A small masked image model, trained from scratch.
Model: 16M parameters, encoder norm layernorm, encoder activation gelu, encoder patch size [8, 8], encoder layers 12.
Data: trained on simulated telescope pictures of galaxies, 48750 training examples.
Rows from block 10 of the encoder of a small masked image model, named by matrix and row number. Rows with one number belong to one neuron. Each number is 128 + 32 x the weight over its row's rms, rounded and kept within 0 to 255. All counts start at 0. Numbers have three digits each.
After each neuron's rows are labels from the 100 images, of 14976, where the neuron reaches its highest value: "top examples" is what is common among them; "peak on" is the class under the peak. Only what is clearly more common there than usual is listed. The data: simulated telescope pictures of galaxies. In brackets: how many of the 100.
# fc1: MLP up (encoder.blocks.10.mlp.fc1.weight, 768x384), inputs 0-95
# fc2: MLP down (encoder.blocks.10.mlp.fc2.weight, 384x768, transposed), outputs 0-95

fc1.10:138107109132043107166146135135167063118148106105150077117129123119163090131122160098112070120183136091130147154121014178147169101065132080145156104179193153144135135112125130137119060115120133079151141141162148123141146138177104104048118156134120110101068152098109179154075138081129124140
fc2.10:122150127129192116090141133115091137139130165111104168126133161181063163098104082160128200130059135166164086144132193071082101127144134142062073138076081144104117157148090151116126184164098092122095093118106086104125087102125137132171151104113132113153184106129132067102136126158116142128
top examples: many-armed spiral (57); winding: clockwise outward (33)
peak on: galaxy (58)

fc1.641:129107124115180177104133149147090146167166164128172128098110113099129150135083112119158168143075181093135078159149176114150113167130101078139186127186121138154138119149143119166092080101106185113164174139193117088178149058091127151164161159136090109146119091089120133101123128082140154188
fc2.641:107121136166100077133137103139145141099107120136059135161132152189121127144151136148085083099167088114111161094117081151096119095149190165128104137050131139107095109081088130095147156151131086134108079111078147137106108195135142133115091078117136146109127188153131118150147123145103114101
top examples: many stars (73); many-armed spiral (44); irregular (25)
peak on: galaxy (42)

fc1.200:070104122192185167098100198145124075122125126142131161169077160136098158098115120163131078158136158130100122115152120154071124138152125127045140141168204093133149132116166144100096136141141150130186132086102123093078070135123174103141155157141057142135124079102160110184183187101132150138
fc2.200:152108154060119122169104098110155176117117102106092105110178058140146114154137145093125197106118107137140122138079123093247140150094117117200144117094069177143145135185112127147101114093112102144062128139141098179161158112130071137107103112155125130100131196140075155094074093174124110102
top examples: merging pair (92); noisy (80)
peak on: galaxy (93)

fc1.123:096090222151107155178123121180152114093139121040145138119145131132177150124111093121068118103188116178162128126140084075139092100030122113127152125137099175154196136122136093167100105214150098097131117069138079127167102093129126044074099157175155107091064154104086193159078176113163118118
fc2.123:185114097114169094033128141143101140167124085204063136143167085139102119122120117130195125143040151101083108139091155196113165158212148143121111132118131065113082122132108174099115142085116119124099173153134153161099176140118162196195129104120075172162138106136147094093150096162101152127
top examples: many-armed spiral (41); winding: anticlockwise outward (32)
peak on: galaxy (53)

fc1.42:112096118113097115126102129170134102095129157169014084173115101139097142180071129171177145148081115159134149163113161098147169123099118150125170185117169151071171112063158135128107099143139128165114108079140163118100116153116123161118074113131171152106116073141131066171139152101152157118
fc2.42:174117076101101099220140107118210133170115126147114170140120132104140134064172126121122141172132173091116092135101131169124071145158117139142093133131153143159144169155112102129150143119141129065132138140098158159131063140122135159113184101128114173149143178112126116070137188087111107110
top examples: lensed arc (83)
peak on: galaxy (63)

fc1.689:109123106135130148171158178150163134086152142135125183121090066106148090118133077173088132171148163105131063159100097174153150193097101167137100187144100188131121181132115099096160160171108160182168144176133142081151142157102086113111117190146132099082067096154159141130125148052147143049
fc2.689:136167166145146119070090106113095129189088082113095102160207169181117159131134156097175121102125123125132187090141154066094112061136142106120134096065133049117134079131128136152145124088148101099095136092117129187132111131193163159147105061084099141150211130115100131124135101180115133179
top examples: noisy (67); many-armed spiral (63); tilted (44); winding: clockwise outward (34)
peak on: galaxy (67)

fc1.89:126140073184139068129107146147119150154128161165113105132120078126125123123118112122119113083155169117116115126146097094111099174127096140102166110197139116164137204197119192174130131100080171150178173112135119057071154099131082113081178133159113165119118147099143137155105188055114142140
fc2.89:128110215115148213126113122142115111119146091076124134138145158153114129137126156117111178149114132138123139130087123161231158111116141095145102196050118128118116069070122070063110098140153099090056102161120151216162099108147159151174081141100132099150098119162110140101149060198166138147
top examples: noisy (78); many stars (60); round elliptical (35); merging pair (29)
peak on: galaxy (41)

fc1.52:143100180190103164108192073077157090133168149159156111099208127160151138167104100153123139135070052157108106182136113185155143102134083143125137155103144083167115180154129098102139101057145184173133059167167139111160166122095129077100120175107130126092126126168160085115188128133125155104
fc2.52:098179080061177043116092195173102148143087129069078132137058139117062123121107148131163123121216195143124126075104165084113161108124177135113103119125078191090101098066137134173140179211114096089147144118071111122116076105184143180127178073132141128168174117131061184128095113119123096147
top examples: many-armed spiral (61); winding: anticlockwise outward (35)
peak on: galaxy (52)

fc1.575:097101108070175116149140138144136177118076169122102119065121090130110083194089126129173102129050113187168125132122144096118147132107147123079184154127192095092221124041104122179137094103135154149139080105155111156118123173102139165118098161143172106092079066072133117181137155159156154063
fc2.575:166133121142066122198130134144159128127097115151104176060125127092116092081125091085149170123125107127106147132135116114157151130154098126176140104053123153140195181143143121108161101136167127118064147112115177111134095126131122169122185132106109155176145179061158092015110131061077152101
top examples: lensed arc (99); noisy (60)
peak on: galaxy (58)

fc1.302:122110163084173147138123160132119127176142143089084117131143136121110108107142156152097181125128122155168127101106143092109174101152143142064195157088118081158169103132128076126187143144108131154096098091142151124139175180140070151063115145186154136168116077117156091106125067147148111081
fc2.302:151073137104103086160153125138105131123129103159125106094121135071119058070141097126075181117085142156122138091131110083132147110146142116123110135107167176186219143112120134169127136131131105129076134081072174102119115166109141145111149155128102143130116118144150107113091114069138167123
top examples: bright star with spikes (64); lensed arc (61)
peak on: galaxy (41)

fc1.409:189107126096170139173106098102072112148091139168170055168110123141121130131124122129158181151189115190132138176128154137151127128166113156135138062094104177140158197120106139130112118054143136179135125136099068109148158145141158150088084154161131077132135134169135126109143116078109120139
fc2.409:124146136110073098105160160101138144082091093088142184095183110135149051122178178161109120137086121130166173085088082106142161180116128171128095183141108076141114113088154112068112118198138115137175105135184113136110119120126134051158192113121107102141102157134201141137132145112167117100
top examples: irregular (100)
peak on: galaxy (97)

fc1.345:106205172145169113082116139111136074182102095117125177186132088113100124031088133104065121152128127162127089147098155146070113105131076124183149133135146166122168110122126141120140072118136161097083111092100110089151106160166187097186123104125118177122156124079141185146139129116108166109
fc2.345:126166159124100145122150071103134121076158128114139124127140165141082113138158143127156141170110077135177121154112091142163111172128154137088132100086156141196080114119175153147134115064156093148173177090121129184144164112075073102086134147154106190142115080191108112131087105199174101116
top examples: merging pair (87)
peak on: galaxy (72)

fc1.1:181065169145138126126055096203211108121163128172106146138124118145088152120130060149142135147102170169108097066147092135102113102111114085165156141100162071176167099151169130203098096150143096111105136137124074123079141123079135136152125072165046128151085134123104169164100208127113129119
fc2.1:083153095141134106117202161104038143123111096097122116081148136084137135110142200117134141099125086123124152178082187108194150132104135144116091135193109192077072154143089137061122159105123113149122098119151152164162092153157140086092142139115191132140178131153129129135143108146114120117
top examples: irregular (58)
peak on: galaxy (50)

fc1.282:141169098080136136179116077141140116155141115110130100172128153094130097165214060129132105141092096109147143097139132143133157162115073166178137122134094145143108127119115119088145136112129096158147187103139106126131094135103136120147133096135085157075091149222150152142130081081150043109
fc2.282:104122093131146120078118119150106144071104156120071118102090092109085168094062119079144131176173135101154114167145169130138120151124142067075185096101118116119137174100091144135197111111130132234123086152184103071171098111113186188137126110109155136166077132033094131083161169146086146132
top examples: barred spiral (68); winding: clockwise outward (42); winding: anticlockwise outward (41)
peak on: galaxy (40)

fc1.678:096156117162063108135169133118113094108139161089187143099177138154091135140078108151082091152168174100098104129086124147136137182099126202094157146144166169188134162059142159166168090146122182135133161180163136143163061139067135140103173163133125164071219101106131108129121092119180124127
fc2.678:158110117126170160119115146143139180137150078145038148154136100132136104140154140106169155061108118171166128134174095098123115062104136065148121093122086117085131124200116115118099174142146050135118113100097127130100170133195150138116094106110141138164083195144143138101103147139106113121
top examples: many stars (68); many-armed spiral (43); irregular (29)
peak on: galaxy (60)

fc1.687:129146098125135098129176130119078117118107120088102174153137105109121086120134153055101126113167129104144099110082145167124168160173086092134151060139099102142064173077119191124099142106128229149191133101114135151084140094137013137134127113143129168179123117163123152169112129127068094110
fc2.687:132140170122115174168100094156163173132143162156132102099131120146137135135125069167126143144163132133131137144134103113131093141119189120137125178134118172127174116163133087126153150145147049123081129145134129091182111153121198128155130153120130072151121165104154099114160145105169169158
top examples: many stars (67); two-armed spiral (26)
peak on: galaxy (53)

fc1.515:128217119159100114108109155128144100186152101087122171119134129122163134092111130115076110076125149095121095135078157125076125107105094123182107131128112136063130128087131156152158120139139119110098088104140107098127115146132201120182113119154049195101140103129109157152143135095127186152
fc2.515:114156133135111132104134053099118119068111087099128123142112154155101107146133142132158119138103071121183140124126091144137087190144116144094135158064178150172124135132131178148137125118173082146138161127109104177166169120064095096121105142176103182091113080168073082160099109182152138150
top examples: merging pair (100)
peak on: galaxy (100)

fc1.645:156128101186154088168149162125145128140138176089145182050096168158118107122121146124093157119161151158140177128197122110238114109098171076134144130097169165144111204126186102144100118130110126138094130155111150105143113149087136170065141118148186081182104092121133128105092185141106193118
fc2.645:050154131119081086065080156159127140096115148123141115128148127069084127175125165119088106149132083128127097175149095101115163128150103084106202131131172101172147092147120155128201118134120126123108104147103171139122160155107085151164089083099099212102053109096132162137181093186099164107
top examples: many-armed spiral (99); winding: clockwise outward (56); winding: anticlockwise outward (44)
peak on: galaxy (100)

fc1.582:073102079154144107093160159130057131173124168079086141124119128121129107110109130168121171172144122142168098053144109207134184111156075113124183161143139142164160176166132148167149112132051132147207091105138080089117097165103124146126147158196127108087138130172186157172107131106122116146
fc2.582:179152179104156171182094128135214163091167077161168119117127135141147180095140133110163080079114130088085129165104153064118096137119186148131099077094089130114118089087137119104086126125171164110070153140152163179154126091160174116124098108100126176149113151063082110067114116142108151132
top examples: many stars (68); many-armed spiral (41)
peak on: galaxy (62)

fc1.122:095152166143141104118191151082114184115201079159129066160162147159088091131150152074153120134200165085105121085126134169146226145154158178163079071135135170082105189122125152103092117149113132113176144154153131087212110190102121071064105084103140132154105074134081142126132126145092152125
fc2.122:122133116118105139174055107144127084152065159101120157105114126099167148112135090159107149104035127209139174128072087077140044138134092066104166161134133111178150109157120121176147146137146133141078119115090113193092114069167126187202136171138091100111171212144156094118100146114140147147
top examples: merging pair (40); irregular (39)
peak on: galaxy (40)

fc1.654:106135092131161177090124157095157142038095143084114155117057134093081162135086192133126117135103208091150140149117146119094146104136173114129142123123151171175091166094152126165125104096191129139101116150137138172095102146128091154177131105129069120093145089153095155140088105144141113091
fc2.654:173103153119052094151166092187140100171132130172171119138196159199158082118144053086117185143136081120113128129132079108109121113126112084112120134171121113096194109158114149130169181110065130142146138115100136103129124100113122112035152143112193112170143202089158119064146137131103132191
top examples: many stars (68); winding: clockwise outward (32); many-armed spiral (30); irregular (28)
peak on: galaxy (41)

fc1.402:114124115061130133173149107118077154129165085204062093214116138120117161199107121119185115115118109107135126153110156092196143093086183162121138151050127148096225131086094113108122106180115115159126107127107146121117138158106101174094083123144144085114146120080152074134146131103104134153
fc2.402:164128122129115136183072095123155105158139122098097144124113134105130135092121105118119142170108160143089095118094170104097090148163119130141066094138119136098167126165098143123139167162165147091159100129120126127135112124112159147137111138110105141130145170119105139101155110072171104090
top examples: ring galaxy (98); many stars (67)
peak on: galaxy (88)

fc1.225:152116141117182141187089119114143129149113159207163101158072167157097127120116130123164152158173102151113103142106171136157115124166087160163145062098074155153144195127092112170136145053135081153116157161066090114128129118150125183094052127113089067132116140142109151073142118136106133126
fc2.225:139106135114086142103138156148132140110111107095198189113163120126128020136172161193091120098093118144138183124111112116151141165149117167121087159118127071161133148109172112115084087204110099156141103170195096150075117110144153086148171123093138064164092143132169148150139163123170161099
top examples: irregular (100)
peak on: galaxy (99)

fc1.560:143105137143121172139122124137132170064147146084140156147100077129089174130111086130120153096192188180151093079096109155140157168098099085158149111157135184165101112106149069143096155160099140146168169141137161097163091157099129084145096161177104088105101075116130127179130095140143118128
fc2.560:142159104134159083088133122119139142188117113166099131146180165159168095114142109113149101122080090062097137184104156108108118103164171130098130166115114124067131149113098171130160130108135108115118130136154078140096158150173137190105139120094109171144155221144118155058120154117126141134
top examples: tilted (43); many-armed spiral (42)
peak on: galaxy (46)

fc1.661:184131146193130124128090146048130138122159099141114144167115166202170131085059137145072152201136139158094192142130160151084172127156123112172088133124120177132181184146164118089116122153132185078171155121132094137156173100140120168166145122104140127130116094139169154136151075141121138140
fc2.661:163112082091144145152192131167148177130148146128123112089141136083135134212196149125121085060130113093121141111153103132135100115185110102143066120075155161046122136120103091140105140122120124091058094102130144102156073160150103125152074114194129086148120164121172089093120144090142145114
top examples: merging pair (95)
peak on: galaxy (65)

fc1.304:120124047107164157165172073112124149137137128109161154084097096117096168171123192102170102069111123102151141091125117099140133149140145195099158095133137189191159179135129107108131190138149113109086155146091170153122148109152073116090203158123136061136153096088139112055134090124143158167
fc2.304:134126112177132070158115126138102104111106155123116110154123124136118099123113139136172141121124110114124156109129141150114125119146135135160145121092125129131135120119117129148145134122119122135127120115079120144116107130123159128122131119118107122128154129095137127103154105125109165134
top examples: star cluster (96)
peak on: galaxy (91)

fc1.325:135120124144131108054131143118134171107181107141150176138127084119092175137125078151082093154085158163079147117180178177119191198178129088142101093159113123147134171119089193061154086073096146086168065125128166172098083180129130122162078178178174145156087128092095166168164152206137167083
fc2.325:107122150111102165179094112149120062171098154099087110146124133151158084115171136151168145126169125124153091117071103104136057034057146140140170169125165153117139107149196094195085162185124123155110179113155086089161167111162111159081165116129096084125194141170157131063104120066134108162
top examples: many stars (60); lensed arc (37)
peak on: galaxy (53)